config.toml
model = "image deblurring model"
dataset = "numbers of one to four digits printed on busy colour backdrops"
train_examples = 147500
crop_scale_min = 1
task = "deblurring"
blocks_per_level = 2
optimizer = "nadamw"
beta1 = 0.9
eps = 1e-06
grad_clip = 1.0
batch_size = 256
lr_schedule = "linear"
final_lr_fraction = 0.01
Rows from block 8, named by matrix and row number. Each number is 500 + 40 x the weight over its row's rms, rounded and kept within 0 to 999. All counts start at 0. Numbers have three digits each. After the name is the row's rms in percent of the matrix's.
# convs0: first 3x3 conv (model.decb.0.0.convs.0.weight, 192x384x3x3), inputs 304-311, a 3x3 kernel for each
convs0.2 093:476502442506496457454491487466511448519509471507488431484458490469477543482503556440458445461505480443465501457414422472434415423414416445485487527489548483515507496530509543524481507506530426424490437493522495507539
convs0.3 103:507471495513503490480443484525536529495521550504528522485464444445460500508547503491499528537532553535467541453446420469442431449460487434424503475430464443473441546511469542497503500523511517503526500508544523513497
convs0.4 098:563523512553532500544513501424427475432393405439475440525495478484512510505547468447454421446494502467459522498513491487502513521490483538524524548526513532534513458503501475431459444483457541467489543433442493469460
convs0.5 103:485485507494486478542524535439457418477467475466487452440457433488474439516463525495492469509486511436418414465474472513440475480479426459469484534488576578569558407464419438485484420484468459478474468479461447437419
convs0.6 104:490492459442486487534479508469502552518514545481476488482484463494510525530520541562552547501532513526546546463470451458426453447457471424454414481430427488543466506536547484464486444487483472507538457561566517552622
convs0.7 101:547596568529552575525554539454434495512520520474475535537513494477458483520525471510508489550501500525512527485514494494536533461533582537531515538552516511508514455488482498474473482495507479465490483478526472498497
convs0.8 093:551508490527495479501496465493504537546551542544525539465501474508496484520465515489489512514456482529491475485498491503514424465458462503517491484480504465451445526501532510538534549518520493460488430434477480466521
convs0.9 098:534479476516433508511513496533499494547563537498547521500483471471510482525547486453499456441483479425460439429444443428423374450447408501495511425472480471509474443518533510505515503513516481464485478496533519529579
convs0.10 108:563510528561513546508528542439454464409472428430466451519539490546516527544513533447439461458454476467453524508495497522549515519502462533522508504492519477513479502502444470454486491450429490527511565535508517533559
convs0.11 093:547494531527553554527546505419448445483498459459452411501532521525503488513490511505493467517482451481467495477530493495480471437429474555525527554514477538553522505498542532434490480457460467493466463487567449466501
convs0.12 116:552562555558576531588538504495479437420461478454454495555542546550542541521507517446449420431485443503452502523536552531521504590548507507502533512525534515490501475422459448493435460418446462444412491514470480470446
convs0.13 082:532513536539519499531521487473478509480527542442482494550568575486532524527517562517489471477457435473417495574510473534507502490531467517538542478483546507545461465464449541482530528519456526465439481536442474461461
convs0.14 100:481460490458464457454459454507492501485501513563503482464457445468471461461444464472547552561545572485528571434402411454432434461471436423435442428438489428473433528546540510538532534551515524546590536539557560574531
convs0.15 092:508502507567537530511514533471552511478514461471449449516487568538548555565581530492460464443503550546547473533518531514501511505508527552552513552525507524552555502455437493481524511503498487478449488462516515525491
convs0.16 096:459455518470437510465475527501530479522502547525510488463420446485464467454469417545531522583571521559556538431439474431446460426428477454455426416465468459499469520577523528519535525520534546543540555574578595526562
convs0.17 105:474423484484472468457467458489486474455457454462458490493461423482463440463431433503557550564582527543511525439437465398401467435435464541535493503495471464480474463461471486421453490456477522579567595592556532559540
convs0.18 090:550515533530533549549517547457452490488513504494533515538485529492503558518485500492485480497440454490467469470504468436472500442500471510482503476524499526469447479509430465465475455509470432437442441429482484514502
convs0.19 091:458492503466521460485454476511536556530510537508516539480449462482470508479567524552495504437481505495498482540522468523475460495520447521486492409487461482453503543564551501530535529541544478472491464529480519502524
convs0.20 098:474509496515506504458476475480493476507524479561569478518527497502546506519500491479458484466434497495482467453513465451502448454460449523532529488476471482484441487543537470521555508533527476489497483520534523543547
convs0.21 085:497503470505509496469518479480552509527506508554559539532499474484527498474501501469537532443563532479512493467466513441492447400434453464467459487500504439485492544520530530531531493511492483458464454486498467520477
convs0.22 092:526478500531506525513460513479479456487535488447514470530531495479476540498474531465549507522487553472510489491457451459455482459485492525480496495512528481493457517501482517485443492460515448463438478526448462489491
convs0.23 097:519480480517483498522545514470527470563548532460531485506516473526510524532543492530611582525535489490472496490491491516490426546484464406451453450453496510540574505513489542481479519479479536571579541449498559494503
convs0.24 094:463466438474475478483510459511523519494553564490536476532581505575557505498574555540565535463533590554531513489484437442495447408415402476455436504488491469501489547564545470477500488486504499567548533569663539527621
convs0.25 083:506503507524517544475500490439403471485510529483492483483467469488524494442447423482460496451501464498502520461447461446481496456445499437490473479510482432396446516506496549483423498458477442455474477545517507501519
convs0.26 098:487507509494543507520501509440478487433476531476517528547516575465506560499458525401460489492482516477483460535542528589490526553519529474529504447461543413460484483485546524523438554511491500538454474511472549508470
convs0.27 100:541515554560587583553593588428493478453485474496453464565499485514532496504533544496461487448459437449490515485508453481492495513518505495524522532497564548549596540457490478478468515465493483501525509487532546567526
convs0.28 090:574513479511525504509534517537480456514510494492480520541546538562528533534510498494463502453482469468501519480496513476508504463472468510515498464510495514521487452473449445505512444450503485477436506457483464477511
convs0.29 091:495474543496475500486506534499527486504522456491525476533508562511520506529551545464510450537522487491522488496538530477535524507525521510565513486528540520516470510460484502505489484495501423441407450425487506460487
convs0.30 113:502489533504543551466499511506484482441469481534498473519563538527566551516521549441466490452453451467483500574528499544550598532549536548565556574581562571555577424483437424447462491504462499489465486492425518453432
convs0.31 091:519516536484535531533555507422438418438441442420429446454488507489491483486521521464460461503509494455485499440469443446467448451417478463504479471476439499479475478478535441528534473469503503541558554572530601553582
convs0.32 092:515506519523527513512545484429460492439471465444468461522479519473485503520484469504462496481472522487485541441503530494484506484476473468494482459485479475451451470478533468468454482474476520460501462511485478507509
convs0.33 096:479487464453410452502480467527550519510519557507543499480509501485558497523552498505510516505531521524476520544517479500504498489480472509461468492459511483481532507497529508537517522498562441477521505495523467519518
convs0.34 094:444446459448478472446488470488497526540499509513522545478502479507486502502524486462488450484485511457435469424450435428465448398442467518476449476482455439444419512500495512509534472556553541484517557549510547555561
convs0.35 105:534516483523521538535540538518522482458480485503464498535529565552516580546573517471484514510484522470492470545556521542542459549549481484517498500503487494510474489463480525480543526476497467492467450488484503509529
convs0.36 098:457530525484464492467504530510496474538531528471505503433443455487439478426451450496503547538530543548531507431452434400462434486432428446471476467404470458465452565612556531596553554566565508523555575542523572587582
convs0.37 100:441495468446476438460447496521539513581593605607589606491516522513462518486485463537528526546569530517513529447487469466480468464484505483490477456462425430474437457486510521554530547510559506547519481527563500529560
convs0.38 099:468481455482499455477497487517488466487510498491492481447483439447474417439437456505515545493514521524550533415414427446424443448424416459431426440468431478496448596559524565512544538540516573532542533600597563564575
convs0.39 092:511550505509514521566529510534594531534508518486615611535518522502515520539530522449477482445488459488499522509516479527472449540498489449471543499502568539577582538547484579471492549532507457434480403467512438469475
convs0.40 086:494550464530533480498504468415367475410402432440461462483499515493509533458460516469472452507496454494497470567514496517476506487467408552524439517457515564496489415421445529457428488455442464431487461439487546490509
convs0.41 106:474447472455459466450469505459487494515587458500471472487466439405416421407412458465487460517564505468513530459467473482481507414458474477438398466447414479475452486519512559576519506584545452510493482572506527639599
convs0.42 092:474510516461498488509468520480546519547480555527503534538531527536466519520540537442472464455485493464513514495470446472528478461469501484469485441468518473427497478504476481476517480491542450476430389443498460480498
convs0.43 093:513511558510493568481499490477468502506528507490499530534540499537535534562545561481466509485474467495501491497522531533519534500528467511534526502489543528531506516468458486499579539518540454480468517500450550508538
convs0.44 106:538498514556522502530496478435442484433511478445467450476487463496464520465490440460503517499534529474547538405429431388464442369450468484486461501464506462479484456469453462502511454479461479563471439542539480523570
convs0.45 086:532509539533535469488499466428449455462470475467406510473517498578502470516489512442470502494506501486486504467505454430442502427458507437450448487481438497471438464466521488439465527507479507483522537520488439503537
convs0.46 101:551530522515589523504511571473547497527493526515514486545549539514532523547516530521514472532484490490507479479484499516498515486529536498526500512497494486502474445466466499448453513466489475458459449476470406427487
convs0.47 095:513531587515509482495543525477474473447480523464475445463489489495495513507510448457468455478472484435420441536520492520542531516464486504514485485572501560503552486465481483455478501522528518488448498492468453438501
convs0.48 091:473486506510479493471504511521489427487460478474464509480476451442471447443456456541544546521557573543531573397437403426442452418430423410448438486412439474491437543540558535566527566523545545535567525534513551580573
convs0.49 098:492506521546486531529542540486500545497493454526458480566549563575528533560549567479486505493485497476489555556555492567515469551525535468519535454552605524572602454467456508475473481480438476498558484523577505551595
convs0.50 100:485518518485462476459467480452457498484524510483466518547565521508539530501521501496496485531559549530576592558524550494481484473482499506524526519553569486538579423453477498494490477484581536521501514510521525583585
convs0.51 122:447408472453458479436482473512485461506480459479462468434403447454437447457447462531546551552524533534533519413458424437453459430442441439462448465407477459444492534535552566551549503529567560535533554563559518527536
convs0.52 094:492499502497479484500524499473501515459475524490478447508525534511480481490478509520478496522507507450533501461488476493461487442475487503530532511505502469473464472493482490516475497499497488498459465472467508461486
convs0.53 102:518488515489517485483473498556529518574579561549559527522489510503492540482468513479531525495541477518550521546539537535514529509505492445452469474444481496435464506543535518538499509518486466510464474422490490476483
convs0.54 090:540448462482459489441459492514467460468512470461431451540500597545599506560563568558549552542565530551542528441452545444453470459442467495434465475461422484472472484503501448456460440507505499512497581550494538522529
convs0.55 097:524540514549529550508509499494533444503522496495523508497480468529501496527488504437489422479490471494491525473520505472498468527542538507562534544551514559562534453452437463495452504502520489454467493423433497465416
convs0.56 111:453454469469474466490444453494486494484474505479461488471490424482437460469463474520526549511558541514532525478443447446466442478448425439433461429439447446439443556538560534541569570539555543544550553511623510539572
convs0.57 092:485480498502508474486507508506496502492530557522501501494512457512488499508518486481531495525521525494504504476492468455438473491454490456446507514511484484443476515523513582563531493488497473466470454474544494522462
convs0.58 101:512582507519539538590526542433406441534483508520524501496509512499524492510502480439512432429514491458426429458456512455481428457505493495489492493489479474512516466437485452463458466485518475483416524519491465483478
convs0.59 092:467464473502498506479502505465481485519453512484487492447416480515540467499509489516468550509527465498518523464469475486499482453476494476504507460461523476444461541531566522521454473527451487505461532438470431446480
convs0.60 096:559492567542560560550571531500518533398379459499441491497551501467549539539539539455496527473477508514511509589567574517512523574516537573591548567543558568542528422503498483444449458456453560452490512511499539496521
convs0.61 086:529493509507503476513520525438511494540474450468493480479505486482477458455463416549520549474451553461478502462479452473469482480519449539491483468461475488432478527504498506511488507552509462439461443496467498469479
convs0.62 084:482469487565558510543524500467509446472468478484463506512549563577553569574601629486532513495534533499485465533538464541498418483524496480467525526562549523524552502493451490474465489485460538489552543522530518551519
convs0.63 113:465460497474448500496478487563563535566485522509521503453441477450489462487488492525541522521518477523509496476492462489436490452467467459487462498507496531548514509476495479512485527488503500484485448462520512501485
convs0.64 111:493467488472471457451470466547522536553542548543561539469512531451502533466501527505537521593541507539570553464462522503492522454480514476491505547492503497462442561511566516514537530522532578536480539582528568544520
convs0.65 100:441451465451487464456465478498544516554504545465509538472492550488520512543543536521503513482492504495499508490478488477426455486437438470474471492476484491469495509537507512545529523516492495473528495520535500537483
convs0.66 097:451490475470510495454467424511497541530509528523493516505525515553589502520561524498490487489503498494503527481497461491503479461471428484533475527505513482491507482544496526513543468454534478492501444500500494496535
convs0.67 098:440464463484472442471463482486534505551542541565546570528477534504499537480496556502539520581558581585523501537528543469517487510459512489437463421443501475437429523484528526514467504480521527549528494524546549557534
convs0.68 098:486511542500558529516529531521477465445479454453523456547499517537552523527573571449474495473453457510552515553536534576524527530508533530557550587587606527560549511433442491479500477484486503391473446486526530518513
convs0.69 096:557524506516514528542517567455474478505569502459513493542521508525481451459450464466476450478510540538539554434482529497488521525553536469473442531452450511458453485435448533472487485527464532520530523506497572664571
convs0.70 102:538576521585541551539547546492406392477419442469432428431527510493511476461487462513528508466477516540442454588525461574510480593510479542521518543522514574506476456443469481442425497456455581531578539557578542577558
convs0.71 085:512536487456510459472440465470478490490576507502555473494449449504494452485519485472527480543556479486504534451393432464400400406389410560546512515496453426453482588531543541549526533536524487524486476504491498541527
convs0.72 121:544528533555548509525529552448412431466491470440472440494551569532538545515530560514482474470519509470464463519531536520531574549492545545558522565533524534557477443444454466472446491456480509487490457443437467419468
convs0.73 091:442453458445487486484470514519482545509565485469517517486467471481521538489500537575533517545564503512517536456465439461455425492460430448458473475495469491473544575522542548565482567504481492470456499473486533501457
convs0.74 114:541523517549512532525531576443478469503450480489506477542515545512549509550503550499487505479469460420498463503467499541534483567548516547557539529532520541526540471435428459427441465448457448504516412487485471474462
convs0.75 091:501536517542515537525507479458506466469513478462512486506558489516463465545540489485493482511522515545590554531459506489460474477404444528488470547505437534547449464489489421483534445484514547500438457465574539583575
convs0.76 090:524501540555557540543608584533486532499526549525495522490471483491480527478526537473433506411466449442401454503461519446406468447378523519511443434448459437537469517576537541579494504511495583401487565498462570543514
convs0.77 113:496474445447484477415468459474525508473488466479468489465469478457464510498471447560603552552528584581546572483449444473491447453488475423452458454454485451449434529557525552508532567527581530541549511500520532549495
convs0.78 095:512488482487495460513508486412465523449429467423380454520435408475493437485484477572492465511494519488502474412465526387448504441433437520490451468490479490425463516463459449435462455448441519508527612516528500478498
convs0.79 105:503566538537547547551554522465453489404455452517501477498526541490520496508512519478480490477438465452466476544557508514526521541533520512544491510509527476521532462480486506528461497524494485462476464473470463432454
convs0.80 096:448527471545555479576559557487547520555495558536508551510543522516568539570518572508458473500467468466461528405398425464449406487460461487542514496508522476496552456497528458504506512471468519514531519496501543526498
convs0.81 101:551562548545551569558568546467422405436457431487484421529527526523563587508543572503481449442442417500454443493514520535564529538553496521552582485524548529498503485447473497448464505469445498548523511570582519487485
convs0.82 106:488539527477524562506518532471470452512514521549526565537521496522524535530545569446459452480458454484429472496545499486535533537549501552537592547520543514530548465443471462500473494515539503461494498446436467485447
convs0.83 098:470494447504461470459428447500475490532536530512512534550511557545525536505504495450458452482471522495513554481482480500493466472450430527532560458517488476477449546515492489523525528522495456503467478498460526528518
convs0.84 093:536490485490469518499512521440444468487450513487493441483517543510528502507510484478507541498513520497526482482531497455495447488527477502490484509524476465468526489516512506505533484542538404424456423477484449512497